From a checkpoint of a small contrastive image-text model.
Model: 17.8M parameters, 64-pixel images, encoder patch size [8, 8], encoder layers 12, encoder width 320.
Training: muon at rate 0.0023, 2000 steps, batches of 128.
Data: trained on pictures of board games with random positions, seen at a slant, 195000 training examples.
Rows from block 3 of the image encoder, named by matrix and row number. Rows with one number belong to one neuron. Each number is 500 + 40 x the weight over its row's rms, rounded and kept within 0 to 999. All counts start at 0. Numbers have three digits each. After the name is the row's rms in percent of the matrix's.
# fc1: MLP up (encoder.blocks.3.mlp.fc1.weight, 1280x320), inputs 0-106
# fc2: MLP down (encoder.blocks.3.mlp.fc2.weight, 320x1280, transposed), outputs 0-106
fc1.549 083:481484499533383511521535506511561481449473501389495428501491486531481538517444511516527495494530515470504475443519529510505512482513477558512511493548565494542499552478458539547478530494518458483562515510581545487543476512501582537486475473471525546496547522558474488476457491503569539489489483474542513411462432498512487
fc1.550 129:508487530520528489479549489520482545488520493512518422562573478493512506488386568478427499478474500525433509499519528501443495444525494427513557500481556437551488452503454501487499533488497517535521513376555462440636523489477502511491508483491502566503509455502554499537530533544549509529493544441554449511455502540509482
fc1.551 068:486475480463549454517493551560513492481511475539474543518530512489470470482493487549453415546497516562513544509420536495529514555482462603489519505469483490503500519482522496532461522568494448424506452521535527487517531507461524492503480596461511532494534558565408526486521494479475481461557455474517508482507571484421480
fc1.552 141:515517461492510475507406525532496478485384519452501508492502527522445465477520496487498493504489529530526538456480416547460485538480500552530491576519451429525480521591527529598569506451515467474488537468493539481458465457489606517520475524493463585489443441544527493504515497529513499468514531537509554473490452465465510
fc1.553 151:454472526529469426432547438550474448552482487476556450494538516472459480558473509481453513424485582482511478464531494482427451523487561519516599505553507492621530515447514510505527488451534486490475530529556491496485562442512453503518517487544496553468554581502495443490572545468502421490516476501390415514544515491518510
fc1.554 081:577541495571543514563508542523537529481515559496476476492507503504495454533523543504478487522505492496472473465524485573522538489504476489501512453487436496490508584509508434538534477491443470417540608538487497507545501477465466517450393615434496405515546538502454529529505496441518500474501441487513472443519520491493505
fc1.555 129:554512523530540532580480504537417544573430455482501507450566532488510475493512537495513505554477611495521467524508520530438526494553489459574460533542517478430481550459530459419488525523530534528449532519509505441444441475486449467540513570547529505510466531458537457507530401446574461499507457468437514507502531482491406
fc1.556 123:496522483493461498428496458517505483515549507468477489545520493503511434504509469480590541499478430527564465460507469434539592476440480489496449548470463474495483523458493494529467440546517523541494509492485468512451370458527497553527438512560539501488474510550453480479562471498464490525504434503523497513521399531487473
fc1.557 064:538486529466478495525510489553506476528474531511484474485542516426456434550400485562510478431515480475439494517508426519435560532529471535515508521471453479472475471476476424512525556476500524441536472538474459489519499538451465503525557458536518555500482475587479448493469441519507519414443519429453451490507433482474423
fc1.558 100:480568498498441504471566575505455516610528586549532485518540431449492487470460531517445499517486514510479557422508456530571529516574561504496517537507493488557538473603490468519471521499507424520490512499424485527521448509454573502515477605527443459460373545558474589501516575511472548492491456475461488593465483537485458
fc1.559 120:546482406481535494516526519588448492468451550523514467507487526443455504535519501468541527493494550445535534487505509548458486516490456537591529555525523512497523523469479570520512532535499448513519533615516513481482503458476534535507479422534393502513512476555543565493560527546463490557524455438471499547468484495462465
fc1.560 080:494511512485466457489551494518579485457482446521547528491518474475466511527510509516554493479518419524499409545459486582501572451592582554452497448444463555453524433547492513490499495518460443500566562429436529551509471498488607434518522507466533570509505512545547478525499512507446504528537517496524505554501492497424532
fc1.561 120:505511526479479551562495492498534512481420533481485493491520433523480580508550567514494489474508539463546545511462470586537459548499546484496553528476447560479439479556578591486513430534478548453538498547526588491495483522489437537461480507521445478424549538497567511490581461469504521544554425542430505502457538545486485
fc1.562 093:556511533380486522526465451502437438459496502503415470515565577494549455496463518467462532461532540470474482455620509583525516480505524512477481549456518513488463577500457484464449503494494457556489530548531509499533519486463525481531491535537425507479564465505442535445456538506491525459557481423498525565416532484504480
fc1.563 070:570558552479403535477482517559549499544561496504527463486476474431480503458511490541427536483455506533485515465486504478475499493512527519437538470466476457534548468527527598523454517497540474439516525475472549475528509432427564563583451576495450480520466527497454474551516480455514476440513527495484496541492546488468497
fc1.564 095:546486500503526493493489539580554478458530531465506466449490477583517505506455465463555525501409511490590566477535519504449549574494453471468562518490471580464544497498519531446487477517445539442522481499602542520507496470444462533520532452526460510563486450514391558474476577522483558470485495502433425506448445534469443
fc1.565 080:484508488476511515544535501463543530513519525506543571526570500533436482478481554481501478461468522520489503515513485515501471428499468443443533560458481499495497464505572456523452494499552439450488503536511490534511488481514527519444503492440576497599546575445449518509529464499443508476469506482556540481514438524467524
fc1.566 077:521409483501466505517526502544435588465482412474520500544529519444591519502491519518559475471483487471417447463469511490497443479455460533516488485484526600486558554499560478507574498464440480464498525540454513445527523500542382566458536488501495480484513492513491478479426512559541469445526544497470483505566491451525560
fc1.567 173:537471491558426475465535522515507533502511516416470487494629511514491436528574426441495512447478563414497523564492497583510509471499481471482533542574450438481534517509521506564455553484537426527496528485517504514455517510451528497502528533509551537449513507456463512485486478483527468524505455544509516558504523482532576
fc1.568 072:540452506453473504464580502515438558548469485496412504515456502433484502496581482560481447536546495497373602464544537465499527483493418513450481540551487512523553496452504446470532464509478532441479461478479542583578554521537497481501439551553447474526451449486538558502470479508485545503485449545538432498516527479517529
fc1.569 079:478529520394490494514542495591465513466511458561506512471389494539513497447570485520526441479451472423528505490513493489475516541468440557483538553498459419513568400544432468484529492494477465493486495508461497441493512511442468527482481515530466487597525466456498494456431505489478474477514476479503496613545572513524516
fc1.570 069:499535503504495504479478523418468486517454533458540459450536408506440500486462453580546513453528506485509557453538460465509537521497483488486507549507531432506443506529439515559496544500445490516551448465504521500510465500464488453513472494507466497494525554549503510478488541519444488493520522492522487491461388492433433
fc1.571 116:496497513494571534440499550545537456488469477453475438455504525444349524427515468452477430451465477522465466509483518491497427534558552506471505522482448468481485518503528440508553487453475467479461549487514513502478482575487440474577448510507473517510556528518517463544512485480504531499585489518560473563484533559444476
fc1.572 084:501484511496420569561481502494505543498564564491501540535541461497508459455528540430505481507478541539445507498528535440539536469488504443469480524477511517430565443512560439502521483503482450526430505428535585522532503531539487531577560569445551484506533518547571561485505451524519491501571485465491481404470501462477549
fc1.573 155:518558544506451508539498468470513515476483449483515502482510500462466568552546481513495480450463470573463464488494500512526432452449518489480506492576475444393452463491478496570551469492547537516495514503535469498531493560576474427457475539525546521477419584492491514528376580437482493472579417457478525520456519534422441
fc1.574 149:486507542548463459422517465533505515433422523495465534537508480551481522483451393525514511555507556502497468516432509481484494494508477450488495464510533468445549514474482412584538501522570531531482502503467481498483540505473479563463455452500454460544492475520520467545540514433508487448475461526435491548448477439522556
fc1.575 089:496523426507503503546470494489457537529461500524515440513411471508533500500486550437558585549530531526521457470512531451510511485532551497463559511554529486508503491502503512486518540547524455485457507570469507500511493474490467496485521531521481532523556518512524494463550508571428505485549497482482480455529486501540472
fc1.576 069:462461551557509535489504496436503502465490505576493411600446516479485440596493511458429538497505516451466527489412533518453502445446497568523416461462498540543518551487477504524511569522506554478508475499447511444436448500529538525526491447527549523484483460533466526521522545504513482467491422558473533471477515491444529
fc1.577 085:518491418416565497477465503476425409529475507473492527498516552557599474509507465527527517550477517474448492523533448538561524504501485456496467518435476486500509534506546449559535571493432529488501466465468550429472478494476487555546528539512582512511426504445504493473519511453524538505542538535500480440559538425451475
fc2.549 081:555541519481532492485479467473468486560463482599458575511476467480551413541550519543492509490494432537520463523451445496553529492519496471530489499445422564516476505518522501419462469515461458538456535542515412522483583525526495495550481483544473523497454445440519556446576512461489523600534569517452452506513554464519541
fc2.550 130:523530556473535475532475548490485517437500458539564503434504544469482465537518506452472557553599474527474477540430476577509439496463513537462498520524523514520538562482477481503490522573518546531499494457431483507452462587501449509478499561531497550536503501555545572560531504520451444402510476490509485446499433521501540
fc2.551 072:545452552479474543497516487456542480424585507487558420542523492422486468480497575483533511449547461506494449525539526524521512440469536424530478507528515506451550436478477464459540473502486557451463538517451526465556436438538478474492522461507535559467454567495482502504511455506529547542437556528497509512548531473452488
fc2.552 134:419489485464593555486517480487512477513524512547502413496480410494555498525534545462523507499515492536370478504508497525502527484537490429568512517524452489477468518472521496459543549512547515476550431516446472500512514472446484470477559437467544465463572471382535509549492453573568530507467488459440489475464576509578489
fc2.553 160:499533459467483461477528519498536509477455593402397526536518482487513528428504469417537516509602547489519566502456529487472588488467565524497507477476417440480518503495502476563445527581563496531522459473479525484446501548456567457522517457485523474495471449538509520524483432466499553470535460528577490488481484506488398
fc2.554 089:438453513486526466447489509558502423596464457508497549530469507527436505509449407549515439421458417527560552524418468498515469481565557537455491549450495528521571471446484462528486564514542512536422437498532530554506532490555557468543476465485534508455441609509558521474504484505536485457517490538523479562447534553425533
fc2.555 140:556546509489399473495438577501520562460539462444503495518439449498467540481525579442433532469499455505499524641513527492531434433498494482500542469494534541495475467568456491516480448509496478479465410520444484550532543477545477457453557469533517484466571470535486479494513625475440489464468517475528482444501495575545572
fc2.556 135:451559596527467430523555462448482435505477487539514497472550473512586525464506519519566506532512535512483471501477538483471417484524577518464472446514526456471543499501496521535548453504527524517495548516493562482546539464490487449467511510483440549474523565467536495513506624500560427506479501509538468489594518541487533
fc2.557 058:459489503500513520452548472480466481522487489487534509519497460559581542522579458440482480464516509536537515502472504479538444444415504457497524423525522446522545489488506521494435451514519495593473571501522496485441521474508543516490430537420506447496498509418577547486565587477474474578537461511521559561501569491508532
fc2.558 105:501438528480555520595441519429485452480561549590530509531471528537551523552486498504553474457534454429493482523543408480502510516509485518498551485502512408549541464497529561429499513508501468445470507513459511415541529454517546514445500554483491567536516527446525478515470459479513486496496552540394476526513511581497525
fc2.559 117:481517608550480463557479504453529523571423475468483558448496402593536525494477520548466509463489571471406489575490452487512450410546442462508520465545499467469501537439450473497511475466443490482512524511493472542554483454538468514511520538521568549597479483457493437455557506473538580469509554510463498465445448577582586
fc2.560 072:507421518581532520567556525525475481613462543481485528479523522474512409524477540511484514539482562497500506465517514459494432455463501436569533517439518425520437519504508526493530550497622507477338436479512466486492520490517457515444540473516490455536475519545482440455492483465569433451475528491520504541464490476526432
fc2.561 107:452477464493550547430537477511506475500578538469518490464489584506519457447514496530530458554468571499478475466539527465476521503488460514581401479531497471501478502482433517474516548514523481516502432420479392482433507479529506537477545493547524529588472542440482483473444562495493447525483548437541525500469488474478483
fc2.562 100:464468497490511530496560516443525523517549397525524514422459455562466515494452500525482455470460528533499478500451530527502574513505435595507493490480441465471516477496493506544473491514474531520507486459573534534529574450560543489543463434538506530446555578435479508489486459486569491484516547527501539511437560571468496
fc2.563 076:513449499499435547502506503509451481568534495538504541511492472506489480429527490507567520447504490508455452455514483523487490489592473434520437520492478538479525501469521494526485561507467492445495526550509536427458417451565495449472521463541544561464542469496535501442547478520464506498491538478440447493520439540517427
fc2.564 096:509478569532523538521515488459472479581551415492519517501507478516472499583562517482494480519515569493462529523527518474546475413488456521552485534562545412475446433530482478523478468447524443477506511546396550465415493459536488423490521484494457538460520491535589440521441443473537509491490501463471530513468559506479498
fc2.565 074:521501550482492501429481486545505484526462497517561412467477491522503472487486461515477443475507417480503536469466534485444536588531486534590457448500473499471555470493453489472524449507440552515498493459465411498434611528495466499584534564572437478439458465537537570552451570501531483517487505519472481546484559534520451
fc2.566 073:487532501466491494478457526467554454538464528538502510482522509531464493482557507472452542492542543511535501445517472547538600475522513478518479538507491443550503431529440522530474545575510513582522485501547501592512507474498564402519485552423516497482475434498521493540557504444470510533440485509539477511494493530537456
fc2.567 177:401498501520488485483493465446500501468487526529495522495477498501503518527413521471535488533563471463580554494557530541433496601525572553465550536492520498490484587490568571532498534529547490483453423464521485486532491454411511537538463489409530471483540444523581492469501476432531576454448546559582551436469553443465456
fc2.568 073:449521524527489474490478485456541449516521506478497470489494486545517562455437536529501497526462506511557424534480486500509431493475556500508495515495524462490464485530491533529492492468534472478459531524543385377449430456489561510534535469465559460442527486545495409498519510501475530490477510521514522486386494529571554
fc2.569 078:497523584519449501442519536450477512536492558450463471550558476435497490574471461480444520512496465510450531556499606414516565447568596427594466417485566538543406617488538531478542490546501478450499513493488463535454512509507478470547546512434460487463522538549522523528498476518498470489532560502490548507470423492496514
fc2.570 075:462415482532511519471456427479521480545496470541498523569501525550511503505519517408529533467429527580490484524499513539531429498474532506489492431498433531486510514489570454432522449509539501493462571488535453513474563490543445522538522509512534474481460517432453450515513464508554512546519459549456549508524618484531536
fc2.571 117:423530520521503571497476529506466546533496497542596477544471536485565519592503517576551523576437466479473547469462527512458495514439447563546580500570488535521532527500502516484546426489512534493468536498511499453494498491527496523357484442517555495461405500446502608473426517533562526479466455534534505485504526568503447
fc2.572 087:493504495406506508435505467554547466548465463498557474487523515540564573531455517584458537392509474527492518478510503620441484464515442606479522512527509551568516526531463523536451538478537496463524549491463393531526540448506550480454493516528439496488442508516472578524471515458513439457497500465509474545491474523510445
fc2.573 156:550475536515497485430418500550525503517516477572501539444506523519528479482499567523515473493503541440496552519504569556431501639486519524505493547462548540620514517506497475503487578488436516465510552490495496566471433490453560485483495513514501485534506481564494465470543507477561555542477511528504423485491519494571523
fc2.574 169:544516515446576523511468476451510462507512503544473541508508554511539495514498509550468424445513500482456428559504529488522485513553506508520466487531500507463508493499415519526515467512414502505492503496484476494572509433470473426459540492554517544416491559448479476487518593557442458496478549504491419434491451565554410
fc2.575 093:493507552554530508478504489550444494561511547439468515522551463518487508485493472582401428529491429502451514492538559524529513497531441476499500512432479478517436447505513559462547523527547538494552448473470509428474446498459582609524461461517529433461449499481434493468481532497515431524541527555502523547520472438508544
fc2.576 070:546545505437450470523519497576513528556539484423512609397557538472527552373462529597565515487513504527511417535594484496547484525495492425491489475519519516473480524456518552478474497487505487468497484492548544577526503494526440412466463513504533484513453534473486449472493481488455539536494558490520456501489506482536456
fc2.577 087:397505582567470507492529498492554537549475468513536484472544499493451443480449527518437514431500432502513506430419540504478488526463541535434500501539481557456496507499483527466493443457539528494480526539528468524564541449529583480495511522471503519488493576479478513550584486573479468510441476513460503512488470512523514